{
  "win_length": 400,
  "encoder_mlp_ratio": 4,
  "encoder_expert_mlp_ratio": 0.5,
  "encoder_shared_expert": false,
  "encoder_subsampling": 4,
  "encoder_width": 256,
  "decoder_inner_norm": false,
  "lr": 0.001,
  "steps": 11600
}
Rows from block 4 of the text decoder of a small encoder-decoder audio transcriber, named by matrix and row number. Rows with one number belong to one neuron. Each number is 128 + 32 x the weight over its row's rms, rounded and kept within 0 to 255. All counts start at 0. Numbers have three digits each.
After each neuron's rows are labels from the 100 texts, of 14976, where the neuron reaches its highest value: "fires on" is the input token at the peak. Only what is clearly more common there than usual is listed. The data: strings of digits, spoken by a formant synthesiser in many voices. In brackets: how many of the 100.
# fc1: MLP up (decoder.blocks.4.mlp.fc1.weight, 768x384), inputs 256-383
# fc2: MLP down (decoder.blocks.4.mlp.fc2.weight, 384x768, transposed), outputs 256-383

fc1.246:105128141132127144176143094155118104119102172165100108102110116098140164126096145144084122162131087126109115129173026164125094162175178093110082130083146104097113112106155021102137107077155117154207116076106123093067100095209145132147145106092103141135138136104132113124119093112158177138143140118089142148147103137156140140083122177127155114129140092139128162139178193102147065108179
fc2.246:115115171126112127095132111125081117119164127188198124153134117068100157076107159159106101121139146079135097148114145067211186071119154062106174154099118097137129125120112139127096124097080104128161107128114146170125127142089153144135182136109130163121149173140135111080135075159133140210077086112137083115130101137181063064119145177171129127114132111155126139120117115110122118139112
fires on: "three" (32); "two" (29); "four" (12)

fc1.251:166153139129144083110149187141070150182167113073151159166113119146100094125143069163138120139096106107133125133113183096204153121080091133149095137148159128122112207172084182124195175152134193130092125211148101167181131168099177094209130154094135101114120142186089079143092129120113098140089131170149131131085115067112147103174137149113166172179122131141131145097078090104110116133098
fc2.251:095137148114145067165148173151164144107106154108081120065164123168135113106173133092076153139144108130101150100132146109091123084148103103169187118128122052153155121127114101099086103120124143122142120100131118083056117120160137121142158115149094144126127142105148152155100027173159118139123144097113121158134110141166079168076132085134140167107166127130133177081180136166111122088142
fires on: "six" (42); "seven" (34); "zero" (15)

fc1.721:142132120104134135125138160173057148126137098123157109148144110128093087111113111140172090173138118089131107125131169121157166146084097108162106125181171183167113169189107186129160113145102216130100103170146087145138112196108130091168107116108108123114078148129106124188080136028156128128073144122167129090141084062026152127112143168074172171164093107148093108113100155122110147134117
fc2.721:184146159107146206137134144135117165165111144163135123092160176062095073099118139169095144081102103149154091107064162137157085143142135112093107170091103141098160102138122158170031103132132101100119160100132154127150147111125130104161139114088126125154158096186073169102111027167116111127139048117122118089101190077193148105154135053167117167082201136090182146152133111158128173147124
fires on: "six" (36); "eight" (32); "three" (24)

fc1.578:115118129150164126147080162143140128127117100140123160059115089066138140047152127129107112190177090175130085089120135141125106165100063094151098149110130091129138114120109098133157118096067110179167099114177092103132171085138172149135171091156116115108084107097103142139163103130134116160097159135080105122130125140159134108083128080135170073170128091144138111106144158128089103123087
fc2.578:183154124130074104121158128093148192105138144132152134093072112015144104184151146137061150141149131098137141138152143132102159135139134122171120148086138146096107120106105136145142151162142109126106188179160196131147168080067138183138136110139092135131152176097091053125092081186133132161131187123121126151142129149137138102167095212129139044110097107103156114132102167192150171146070
fires on: "two" (42); "three" (27)

fc1.484:112149122166171183076117133103188140134147141157082192129091148115164146145171153123074085122096133151191145092046152109137086103173112124201132070151101112130117055108150097146112113138100075160197112151120098093092117056162123199146121077128175166123141099161130105120158039162098088145173090126152080109189134116134078111142131159079149110100127181157157130083167082140120165098093
fc2.484:143144140122132165161156087131114108124108153182148128111095109092140135185141132127158155142128132106172123100084132084120133149144109107143097140104126117130140114124125129106092143142068123104103161096092096113087063130125149104224147133183134093170160201130122132105135193255123112136153127164112108100090128146139132119110152182123124148102170145143176140087128125126119158109104
fires on: "<end>" (53); "two" (20); "four" (18)

fc1.170:160094135138147148180092077140119100088115108116096096140107125135181146099147140120062085124144092132138078145163122200149165155102150134123124160164137163120161081116102099117117202071098139144167118094165167138123175101103124034166121156124118117074109134109150121094136081181183162089140134143111136139091097182220145136090142129203124114136102113176127128074162136142159112128106
fc2.170:128136171133134137115121097171089108120142135093169141109107084147181222071173135108191081156185143144119085107159103106196148118113170186147153110113120144137075172078152201137133119139142113115117162150129149073119123142169173153206106147166159134102118192171136084050084195156133138120122167164108169111124115138049138138090148127101115185111131082137139135099162100114124160131077
fires on: "zero" (30); "seven" (23); "one" (18); "nine" (13)

fc1.699:127151144122149126102103150116123136120153210105158143136107113132141129081134110094146040141116106128121107111115098181144141125116121133087120096135105170149113127168122146149166129136084164082137127137096115122145084143121124158167068138122088158077071119185104180147165151078177127148113172082164129085119040088085130069191121125099178126134129122152099067170084112101096121162098
fc2.699:123134169118158137101144139193185126102118120139087109144118153086133184205090073148093143133108155221106193097095115085039097115071159148095053112077118121153136074163094143171086101134118161127106108168086098110116095062177149100148130171116126089198114138135128118193142069197182149134211060103119101147121091130192149088119159089148146159137123174079150124166164138142121164162141
fires on: "six" (30); "eight" (25); "three" (20); "seven" (15)

fc1.561:191136116134119138121108167168094119133168145103099146115096180143126123107133127125104099141102110129150122105157113142188169093128151144102113144103086136128153131128125127143173157127118106110165141164138119114161125142166165148225113145130117139094115100194129112151122079229124118110148129119125156103117094129140153023141142134140142127153104119138129106141080118109108118103126
fc2.561:135130172090166147147239139156149125125114113146125164137161144118135126187126184113144115134119127056089212103155160091089109125139156143140079123177159132139100230143093135155097135131092149118113087081143156098099131119127151093077119139126102100144160193110094159161119144204140115088142098099131167106159139138058141180144154155073119161110150115079121150112159125111134130124138
fires on: "seven" (52)

fc1.547:132061136141156151093086131100148125114135091165085140110085143094101141135137143095097118144146116156136094096064181153164168118093100148142151090152105123134149105125131097157175161118097075144156128103116089100133125131122164144153169098141093127056149105147141135137171062252143136124218095139140194110103039166136171120133109170111105090118170141168137121109144115129120167100090
fc2.547:101108086112128154102163169117125127165122131109155146167157132052127111153141125116167146191132115064100181122151157079124136104148114101135099098116128115121159192121161172193144111099115116127130140120149169152120131167096128085148114133148147137143156131122145075158128212183114103093108095129125161110225119167061098166109130164083088147152129158104081132115113104154131109118105
fires on: "four" (37); "two" (20); "three" (19)

fc1.140:166095109097127193136119119166116135100135076142145077140120126179088146142141168109088139163210172118145111120102164147128202150108142148176177106179076146152123120183101157181119129124097119099138087138135146127138119176103142080150119126171139105109101138130137107209127093097175122136099105091131169095110087135097132116147098145101087164102143122207125072074081129103105191135113
fc2.140:110123110113124117110115116134133128203084137126139131164123106117183129067136126139242170144147125178149096106146094065151123123157110110139037126105096137090143144121115120166133153078151120093154150108128155154155106163118175115203148140125149120105127128109128140144160200162093123181117072156125104104153160133224143066180133073241110112167132145111112114155116176149129125120093
fires on: "eight" (57); "nine" (19); "five" (13)

fc1.222:173130183125149087105107125170061123149168121132147148147102108129120111111137038174145146170133163146173124111085176086194158075109074097140094182189177138092119178155088124155137197147140194144130117179117156191202169143082184098184155116110146106094109145136134087170074111083146082170097125214150114170118098075119126119171107150095128084185097108130096101079143081117088124118104
fc2.222:129134204107104150190150189145173148154165156106127135113140124083051111104146181078095145111163181150139119111181134149061141125170129111118157152121092101124155145072118103123049130117105154107097179115168140096133114137096131098114111151104136122145106149155089142150116030152155080128125090172121112163135144130154093129102112058143120211128074150173113179115122079146119107114098
fires on: "six" (40); "seven" (31)

fc1.467:178083092097135157146117146168111135149136055079153114156145138163097087104133117088121127163164118083141083108121206156138178155092104177159154103152105154160137132190102161150121128155074176089133099165181128135143114162090135095159120143158103092134099146158086092182101147051135127111076128089150156099118117136060120104119129155125111175142080123173103096073100136150121191164083
fc2.467:163131129110088122114101173135131121140105162153081135103145131154128135088144166134120182118131105160185069102152152078116119118147092110135069133083111106105128093148143138219090130128154175118108157122102091134184141186109121143165144155106126138167088129118119154119080091165138079143120089100109106148171144113162141087127174050173094190102151155097134120172100108150134117119142
fires on: "eight" (56); "six" (19); "nine" (13)

fc1.758:153110113147096159130112117102183113140160112113128143127105150186142135089158134134046138133167142135197106092128157119125151127156134189198118098125088122131117109133120095145087146147086104147175102168154193142111170108137133085141112162133175086087124092129149081147116067056118128119127117087126142135142166208186092097110150121125099129098105163121140122070119112160108150156074
fc2.758:142132152138125141132144160109172119076100195112103106198099103150111108076132120101154124174133154167151092176149111118106082073165101107143032110145128124156139123118132113181173088175165137122114130167085096109141119139154182124135148133125126127194099194093141125106118187211131139119111148125107151128099114158119129129144194117121166172162117144159115150113129145140092129078140
fires on: "nine" (59); "eight" (26)

fc1.439:117116046127154212137171143189140113131137153119177132136112120117121135108117174161123127196181114112119109126165119132118187166148117088128089112167136137150141110178139185161096114099087158128128160082143161129133135167154151104171070092109119172125111141124093130192096144073176131126090132099163084127140127080075084149107155161070194124161093112139123137121099158128123088076122
fc2.439:112117097125100149143071162114092133137136098140179100143185134104104097097130081078035097083128148138149068101148130113069133124133114147144158147133100094106153096145101171122085110118143101079175152140124170135159136119125117101152127142109102139095086136146144132151139008156073164158128117150069166101117125076187188109155154101242130100126086060174142109113147163157112159131119
fires on: "three" (66); "two" (33)

fc1.294:144089141095110096141131123112130104113100140151081146091159106133170138121162085099084095134112112113097112072172095173126065129121136103117148111100109132112103112112160067121144112112110119091190142093099086122098157096220105169123102072120066132117123133135091122119159037132156143129116100100074157125175105125175147087074123128126151139144110157147121114170185134074132120131167
fc2.294:151120125165155148185142110197156110092125133124162073082141145156113132128147131131194083077124074121090096113129132097091158111074150196176085111111107102128121101141120137076125111168087175131103097098173112105084141133110147072190062092101152119093093119198108116117149226129140156142147124096146133154076113069148155055131148126137162150123173085152104100163142139074113141126128
fires on: "<end>" (63); "two" (17)

fc1.223:122164119209142079136142160146114145134153111079173171156092138117117159119140086176115139155122123108208125140141132102085096115164120169203048123134156139143133148103092120141118170143122174174172116164181120152101188062082159113212096121123179107129106111167073101140094106050128109124078136148127080144118176126179074123139154114194167110135097162093161167072166104123131094133106
fc2.223:099125146139145173104103136150122138132160122146060080163069074193180130101157122172111153154155139143096117129153134153141079090168141127160147158159090126171142076019163119067059138119069107137117120070121129119147163089108223107133125121148134106127155150106130137105115072182106093144102128136089132143063063136172090098121129131116153167165127143160124197099132135130107127114103
fires on: "zero" (45); "one" (24)

fc1.746:139124164119140127167121107097164205165074079102098069047134111167118165158140173128111153214160150144121142075127078133098110179175168180159090162124128102121112107160130110061103124069121136186099147072141126154086125116164122172116100131115070132145150146120181123059163095135167153099159132142037137192113094179179137150117082133186135177108195120129116139138167177117085153130136
fc2.746:113083134137153114112069142144120187141177139098153130189168104044134162080140123113122095199179109140119113199120120113142135142111131112122188109098126131145168185139120157200170136118124147106101154105130157138135103166105152143179191124182159136152141195073170105082138108171151162145083087170159155124137083129094110075121086161132162151108118134115132106153123164119148112089097
fires on: "zero" (33); "one" (16); "seven" (15); "five" (14)

fc1.230:141120159118088106182135152114132128143136123067134099121132168170151166095142117095062149131122111111202147062127152154093098122162159214191139089133130108118100151114117082119049162134133141144176146157129157191082132083120101161117079164143111096122164094125113070105128073121118144101118103117093142166162183186170067070110113168210123139144138147121133124139198112179093179142099
fc2.230:120128087163122160159114125103134187149192160110116114110098092160128154070116105136186121174141102219094124138128128141078058117118138138160091132142145131092122132107146112109130074149145096141096137125105092145188087117103201135151174092150128150127161130088163105059089164197111184062135121118202073146087101141079097138087144138066155167136139116152139151111100174117094079113122
fires on: "seven" (26); "nine" (18); "one" (14); "zero" (13)

fc1.704:150096105153166176113077167105157120130102098172081151095098126086120102094167136119125111155144092155140105101096168136179144154096105153157131106130109158142140109149116131129147126089092089140141092112164098081149133150110170148153165126154106155093112102147147146152158107223137120125188152103129150097097061139125177080151107126102121102160160113162138111090112137111093155101095
fc2.704:135115086133084142140195125103118157101111132132110150186108125071146072170126140118082128169180117072083206123162115081122103095146097070121118094150094192141128144142138126189147147152119142139147113152109134186124131131084078136146107156158135153155177076062163157167151097198121125099091109138103093106193154134144110129151096142115089078131140149080126085154127132184142080114103
fires on: "three" (49); "two" (35)

fc1.343:160114088083134169150118139193080105125156113182177109135122114158098118115112149128145115151163132128122096140138134132162133107110143068120115146159116170150103112180128144173140110106082162096141113118123153122132127151141158105161140088110110137137057155166097108215082143051186131177064151102129143100146086076035097133124116150061148149148073090193096126093097150111121112108123
fc2.343:112137130119110193147088156094058093155175089173145073104147144101110177074090118087125112068126130119158089084120176030125140179143085165135104125118161114129173101110102120158025083136168143099120127123102136078165126077069110081161135166152165134113103084215132143184099064158084158169142120100115125087125145120215118077167117082227163142126134079118143116095115088136151145183144
fires on: "eight" (50); "three" (36)

fc1.105:140095092113186103173068158181068178134124100076137090161141128129087099133131085110150104135101113083127117146143166162188214145081134158135083081149119206217106131174088172120179182121095145108092091155136125091132075175088121135165125136086136081085060141194130138149092149087130161139123121095165155119077079135093151063121166171128131159092142109155108112123075169106156112157144
fc2.105:160119147134150154108155132145104143105116146172173128055149098116130121147109138201111096117169093142131098057137194088107142110090092121162127166138155138109126125140096126128000139142120133086086089137135115133131160109131167143171108112121109139120153096137101176111089049140110074105119100105081101111127141089114151205123155052161161150121164118116082175167138127128122109147092
fires on: "seven" (39); "nine" (21); "eight" (19); "six" (15)

fc1.232:135085124135154169102055151109147131119118088152102122102102167086139153118134147101105091165158116155158132082063164172175145134092110181144139088138106128115135101120131124159169146095085070147164133103133093089148105130111176145141150126127094138053105107178160100162154077227143123142175122117141147104083058174121159056148118146107101091123174124153149109119130153117106134114090
fc2.232:127114098099152137128160150133138155135113136123109139171136123083154138178095132135163128181149116095069196208161144086078115133133164068111057093149134135121133193116145100192166112098159115110155123105129159136112194194099112145198119146164185125119152116096157091170139174173102049114122115136127148114206153224088113171143146155133156089147118135099110149099127114087141111111123
fires on: "two" (31); "four" (31); "three" (13)

fc1.675:165108208163099096092118084109160140112116108136119152083149114134140136128179108180114174154168172156230147085091143135097156132139110136228091146182150127150079148159084125148108164104119120148166115141127151156116183094075111130172134102143102124091100053111178138097114057063170103130119131206094069164157169153169148111118068112150085096113100130111152132092230128142077169143109
fc2.675:105148100139067125154087137163107123137132150092140115170129125079104153052145087145142145189178153228118114182137149163129163093120187160153119077112170131143159103080133144147138133103139105136120110171147127098093120123143159144152149134156145152133157158162138085111140149119124174129119072134166160163112133084085092104088135075184113131155113133127096108155187125122122144157104
fires on: "one" (37); "zero" (37); "four" (12)

fc1.401:150101128113164147100078137109135138119109083183082162117114147065089133117134110092106101148161107124151106112103190150188134143085106134165171109140088155167132109150127133126159143140092081108135128109147065093150121144088152130161166118146091128068099132161172115144163112225172116122192109132127155103097067162114194069156106140103125114150161130163118097090115138123119174127092
fc2.401:141112136130134151140159144148165126146111145146178139147118154097110108162184140139128102127164119114125153089141149072149101094109089099108066114119124183145146176128150158165126073098115131124124057134135128144166166145125115209186106116134102125105197082078142159163134149204130122155070078127105104102163133149136094156157124132107087085097114146081108112144128120097122163095101
fires on: "two" (40); "three" (35); "four" (15)

fc1.49:135101152142113107174137095138152199172154093057142107104135162149125176151153104136078151159136147089179139063123134125120142109189155194204114117113122113144108118146113127145071170127125131175140136166150124165085113067116095157145106165114132080094128106122147082100114083076115160086113127141085108165175194172183085102109138145199140144098142169119148168158192122164098186166127
fc2.49:145113102145105138120107105139130147121125198071110105147081082164110169064148122132170105180195121201067098179146114153126095080095201136129136085138118117136141132087118139097148102102115113119095153115103094165128120108127181138168150136171156151130170174072160123058085111180127154126108123086150100158079129149101052128112154108092141139159131107181089136101124174068121095079090
fires on: "zero" (43); "seven" (13)

fc1.470:132106128125183078127073131115093122124103133150143147114085090036179137085137105122109058177167085167138066090138140162099112134074097068115091141164180137151117110116128081104153116112053173149167085087123053104148177093108182133160139108122105112117104152106107162126142092123176136131126148115141100127163086121124134159112098127118213117154094091157144103122102116113100100126102
fc2.470:122172184136119102148175089121167121104105125166137115111094125015161093133153118137058147107174174102111120098141117104137195127074099109126172139132155160117098097078104180097058131172156126182140144129162164119124132105148128102121101118078139142090147130100070100102087104183112089161125173079090177126140148145122104093106159144117142090096112071138145105134173149141127099148069
fires on: "two" (75); "three" (21)

fc1.508:197074119137145142096098179142131118154124081109078153160106146156092108090166066110127111137143130099160107097092202136154153131089103154168138085160118144121129157176095137143133175195103111105135110187201130150147152148093144105186151144137137070063112119141129118168128097107153114146131122110137172095092081146129166104137135153096082109158119136158115100055084103137154184158118
fc2.508:104129166128161126119116125102199137109159167160094087120162141150080157083123108163172100163145145188091103101076121064057160111178063100144103156083102135131154125068086129134134111138141151101123172113101093154149129143130156132148126174121095104100107133089142187116084144136144117112077072106083123100145174123158100125163148073143149150148134123153116140134125134169078121120091
fires on: "seven" (34); "nine" (29); "five" (17)

fc1.73:147108184150113129119109083117177142123150103088123110112129156157134189156160100109051150167147172116226142094137110128096123115180146183216093130133112139152094139151109133154051182104099108156175111154148123108065120083125121128138120132135110097108121076111159067095109090069140119110132115149062102170178174155203126125140085150169103107085130139140152099103204178142078191176097
fc2.73:104097082145059122146088160151090170120147200085136147171104137104107161071149124143166125213190117212140075164136121168143132077145156105181106095107120107148163094124131166141152107135119139165135139172141130167137097170134197137173152145151120156135164190111167072088098115175122178124075102128154123180095123082081080097102115079160141129136146142138127141113152147125083140116103
fires on: "one" (32); "zero" (29)

fc1.148:180085102143143169122109185147165134122137051106129137114118121156119105076178155106122114158186102103104088091105163144122142179129085186148135094129105115098139106158126110140096130119082103157157079133210139123133152143112187139169168125161153089108119109133112134136132110179157122106091169055108210109086096188155120114119122152116093113158128130147133134049095125143155184141067
fc2.148:102159099134076126111148167144149149114137158104045161142122117105158115078137105154048129132160179058115080107155092091141066106136124135111089113141135144167128124085115147174156149135131125110139131151095088178136151126081129142161165184146108113137146162092141132121127073194116135134078134083110165097170109173110165108148132135104194119107126126148181129094112100154153141108104
fires on: "five" (39); "eight" (31)

fc1.717:154069121125154190122091135089150094114125091134058118127082150100141152092152105087080107164124117150188131083064177183191154126101116169152161086130073108122130109124125104149141170120091062145161136106148100099137134120110133128124153106159094126094121089140149108147167076198137118156175104104124159101119057187147166108133129159134107094128127130160139134087129119142105171114072
fc2.717:131128107134111107109140126175123141113112131113132120154092104111123104141167137142179101177180136112142179151121175047120134106115109061118076136097079147160147166119136134200186099118127127123146124065154148165144132140102126078200126184154139169102140184075164129113137190189125057118067089140080118129195153143077109133101105118115128111098113126111090120117115109091101121083128
fires on: "four" (40); "two" (17)

fc1.332:134119126154124143159118128102181128163150132087122141151078163150156146126146133128005108148132095129219125085101151144134100104194131183210121076196098147132124110091094063115084143126086109169205089157143143151097156044147133111156096131144154101105140125135144071082129020117105131100132098118134097155162167156187065129105118161151162159129094178137144122098183093166090150161098
fc2.332:146154150171123159119098099133131128118141177126176115127071136122140142147109106124214103129132137151068116089163137115095127107175152116175120134131118153164105104081124213120137131127133161114081161164149097176109101145117163112140142132159126144117147199105152155076139198240103186134093134110125139147112122094149128145127146134078122176134141127187120146073106165166109134076135
fires on: "nine" (29); "eight" (27); "seven" (17)

fc1.745:152082061104121171108120131092163110145117128142089147131153130126102161158131144087096118173175144118166115155031153154141166155129152134185138122217109161146135089181092205152097133131099066098115096100137150054147143156136116122145144091173106177109134114092189118127166117124161125132189073174160108131110057130090169131134130115076104135068161135167110094126125164153105171123112
fc2.745:098166082145150127114065127150123154111092126153165114173102062113100132147153094173174126125128105204116144154117166050102146107114110104144114119091130096111125131115098152150125060072091152115102093121119187122167133138143158106200082145111144121137086143108184070145140144137203176153157111128108137157159160137141145135125101090174126106116100067135095078170149159038148137168113
fires on: "five" (49); "three" (39)

fc1.395:191100170142138072162121089108120134126189120069165109160117097181133120174177106143111162143138165109178110132125141107123212079138089184188096162206154142160111134164097124136107200120091175133127092181109178200132168133068141083178093146074140098076104111126112079138068128042165138114102121150098094129132138161166082120121099154159114145156091109168139141089164152154141138177105
fc2.395:146080119093088109180123170091085150119142155138157117135111073138119113067120099145102144218182130159131056146169132152149102070130125120150159074094135115148130150085142160140121172148126134172082129112121097128148152167105167145138156110124130141109105222153097094092115049162155131140116136143118120124102148087092100176079126071141107165154155099129147160088164154100180111099124
fires on: "nine" (42); "seven" (33); "zero" (23)

fc1.41:177079077139178162154138122137101154142139083112132100173132133160087088142142122105141105154139101080149106131139183164161173130089135166169144113171113192191119090193092164131157190132085168101118103170149143116139106159083116076172111157099147099076072143137114087175076146066152159117114116082161159084096064161082121097123138175144112174105118104177114136091070165163142135154127
fc2.41:135150157115090152136109133123150133126091166179179106082090067093134144117124132130113190068160104148159092098093155101125137108161108097201063093163132122146140104152107110193059108122175144163143136116091074088164170153105181100184107129127092078198110127154110175120085083121098095096133095112074157122122190112151139165159119035151102164177143156121098133167110121144136118122125
fires on: "eight" (36); "nine" (34); "seven" (16); "six" (14)

fc1.604:137152153099141139164125124146083138159151160136134097108088128145124160113093139136103096183128104132122126087144070170160098132149144142131067128125121118130101106187140061090172086074116134187173117119095094127111079101201199157137108118092133134102099150211147083083106113116129173113126126091102177132176084126094073075142123156131193183160126139152102154131146158103132069129120
fc2.604:098088143138129120152115153114083115192143178168120120136172195107119106140178181062144065171129090122159160138077144085159118092132165114128101138108141064083157095162174134106084092136150141090087133105090089161150164123147151226213097133092127152098115098103140138113096090202148174144123120174142137129114106139174193085107110118114151181121169112099127089133167179119144110134120
fires on: "eight" (44); "six" (20); "nine" (17)

fc1.104:181064038133133164192141060160142056102144131139132118147095113111131125124093156138125135164167108131101122158161156186097180154100117076088105178166156149160197097102150156147112143094144152140176129092168166128128175166091147062159115068075097123133106108138118090155122123093158172126140120076165124115121083135126112139088114158108125106160067120145116152099138142149138099085130
fc2.104:099152125101094152147059164076098085171125165088133107116140132129150171055148138135103148128137138132118061113099122136176147161153094157108132112105144104138120148154161128154126132152150050130153148141096110139129108170140093158136125124168124125097057126191207109121105042126122108163175135148136117122090133113163144129096126099227117155184129132130112125128135068139111169152147
fires on: "three" (55); "two" (44)

fc1.659:143107106101165172191089108146149173140145120138140102095104105157112148152127185129138130200162141128125110116105109143127172153126105125124091142163141129171114096200103195117108124083071159137145105106115140107116105148136176144163080058084052172087075136162167103177099126034172160116134147101141101127123049115065093157129091176103174157143116097159101110129129153096083115106126
fc2.659:123105093154133115154089148099089089169181104132107091159145164072125131120106139096021166157134104171121134144123163076101131139122089122115116126139142140097177115125126155122087116140166124139108150102100122116137140086133111134172168167157162139096137105150142109133131000162085129157179058147095105090157179092216096094163114090239136153113137071099190117133121089105119124126130
fires on: "three" (47); "eight" (46)

fc1.384:131072087141204101153108182179102141127122098087125119140122124135068105148118102082148126149096084083117149145122184171173185165081092192152101084137146165167173106179116163136182183116115173101097139147202110108140117180056089113202116147092158083103110147163096136182061146110150142140102132075172135113070093168104147088144190130154137127083149122130119130125073162137151102150157
fc2.384:147125166087070143131121140146089184122109185222137110102163082088134128187112152158023114095119127124121144078165162060154104095108127105147097169133167126119110142113094160161031120144103126130104066089141151095151163164099110186158112131123079112155089115110100182148118000137153109129143118185141150160104179110090100172147137065145096144099148120112125131140140124143163151060147
fires on: "six" (24)

fc1.677:074080113132107126096114194145180171088078109136075118091124130063143181097112118092090122153145104092200120136087146170121093181112139100159159090130111149164117091099132143152128097134089077153134108053157056084078141101094082171122156066160115090148133110075152198080212048113133155138142119123119103123120116145088134148132118119110112082089174180153149120139140152133103163150142
fc2.677:139166082123103142088090076209125091117091178189121084122133096079209158111126106156169103171137144198110117164135184086138199064111087139129065070104118096135089099092175116128112116105132126144143092122146172054121153134096149072191144105180138187161105166124190120107133142158140135165099150038128096122132147114144091068166120109184154110113104139140145132143181136113144121071131
fires on: "four" (68)

fc1.504:136088116137099098148156151121148113152109086085117101168121147178131126128146097131103123124093097078134112115200139149086116146092142200125138114115155108088177151087092074116108138146130183143134158170151107186110147116093129068156098159122154092156134107088078120105088112112144181092118118059115177150126155195180116137073188153207147137166100138107122144090127105149122149153127
fc2.504:115147155165162122134113114169206109102114149088049119068187103133144127097131081095129087123112092142108093134084126087150062124167083092135143125152144130148085084071098170099099143118161100102156142126129086127137135122118145125153095168134119155115157130159152164102112132196121159074070184085126109105054149168106134109069132136067147101099175134111123086177146122109096141093123
fires on: "zero" (36); "seven" (34)

fc1.428:135131158119111087158130157131154132146133087058134088130136152168139170117144127091039154153098127098179132060143117152113117108155155230178132077112112102134132160126127074105081136143126136171191152160133150157078126088124116138117110200130136065136147126113156092102116072112127147103126092126073123160145200206178077090078131131214139150136130142114132142149169127174120160169099
fc2.428:147073118149131147123133104119161132126145156117093128172102084178123160042123107104148122158155077205111095144124112152126064142133196146125094144127120172105148123116132134110160094158138133167074156153155085154158085118145195157159194125138127136142139133089170116063084158205115170045114102095215136117082110149101087106091132157040127127117156131125170146122097163168113121152117
fires on: "seven" (31); "nine" (22); "one" (19); "zero" (15)

fc1.293:127087117136168161133077167127132155119164107140108121083081134086094130091139179122139093185160106116110118096098167155173150139111100195164132094127111141119133081135144118138171114111069102144156119097169112108155092151111180139154171120148100139088085106148125142182163105150159141128113138074128171086082058170129150079170123135129130076143162138165159110112096150109113170124084
fc2.293:147128061159113129111164146126141138083102146143055135198154149088140063150129130157105104158161124109134176161124118076118076102116143076120073076118118143114145149146141111192170109134110143093116117117116127134162170113124121149198138185121150125156143097055116109195072110172143093117130100135142103094192131173150154115166117137129132065117125150118106127188089154116137147127140
fires on: "three" (37); "two" (33)

fc1.581:125103062108184137143114151184060178114091116105109093137147125140085133151089133114140109169134092096148128143117146178151180168111149135147110087167150192211133113180128163136116152100075189108132094105131104076098078155116082127183094092099097150113093165152153123172114116074120157119151119124133079089126091115061138121144149150101154161095130117152086113149118157143153100129138
fc2.581:133115187139132145140116128138119150109089096205207111128161110071118135164108131130112080077076149121140121080151127127154142143148123152136138176121158108113110150125130153136037135142124067091158115139121147115143168155100126129169169137116115125168134099124160207092114068159132121140150107131088117140107128118126150129150162073188104182163115130113147107162103124048051169135105
fires on: "three" (41); "eight" (31); "six" (14)

fc1.133:180100135175119190117105126100146095123157157101077130091067157151139154129155147134091163159138133137187158121118140149157199118133112161143130138135098129128153101126111112151114190091159078145164127128131180139138165120157143144156121151125096184074141032123158060170133066179164128073190115148133129139117055163158153080129121159143096109139112120140179142119176102154096137090092
fc2.133:089092091111168197160119125163115137110152144120115088133150149126156128131128128140243148164110148124102153166137099067097122140185146122156120168087046111153116164089105142174151095126100132120110143111111092151143136174096139109116122162138153163138116165127218190152155245192108085041128058146104161136153098176107132172127134088102117190187126103110140148114174130127108105127096
fires on: "five" (41); "seven" (12)

fc1.545:103080080116181110161092177143088159114098113096118091127128167137059131175095128088148124155103117076132135134145155177195173183089148181129118092126146154191144128190116181121180163092124135086122110120162128062129098177103107117195113135094133121105119140170147107151120142190125167106150129109152125097083072148112171080139189144138136137095167135130126131140083160137141122127171
fc2.545:114121180109096135153145130167123151093156126209187135078126099058135111175121184141031113075108096058086174058144133114104117116124102141140157119134116112126136126118114103081026127124091062131144131057137159117148121155122122143111136087141090108142160115091116177153139025165152088140161089133113133165149128130108138199157113106126127138134150129130142163116143106119142147097149
fires on: "six" (26); "eight" (21); "seven" (15); "nine" (15)

fc1.716:154085104112165146102089150111154104129131104176087163102102118073108124112145134089121087167145117144140119067089168145160144144097107144147152084131086160132141094144139128153153142141073084121146094126144104093151130133128157126159163120149112153062096124163119130166157070226147110119171124110135181086122046139130183081126125150103103106139134123158117128107119124125120154118075
fc2.716:103153108147088166135161174157121131082129156141129126162096159095126141091155146116152106201107130122099148103124137058158116093144099091132040115135104131116123158081141112164168099134134130102119124118108176172141140144138126116193140176167137142104165136100128147155143161187149070130044083103135116105145146160155076104100120122106116085121122103077113095084108119109113133100105
fires on: "two" (37); "three" (31); "four" (18)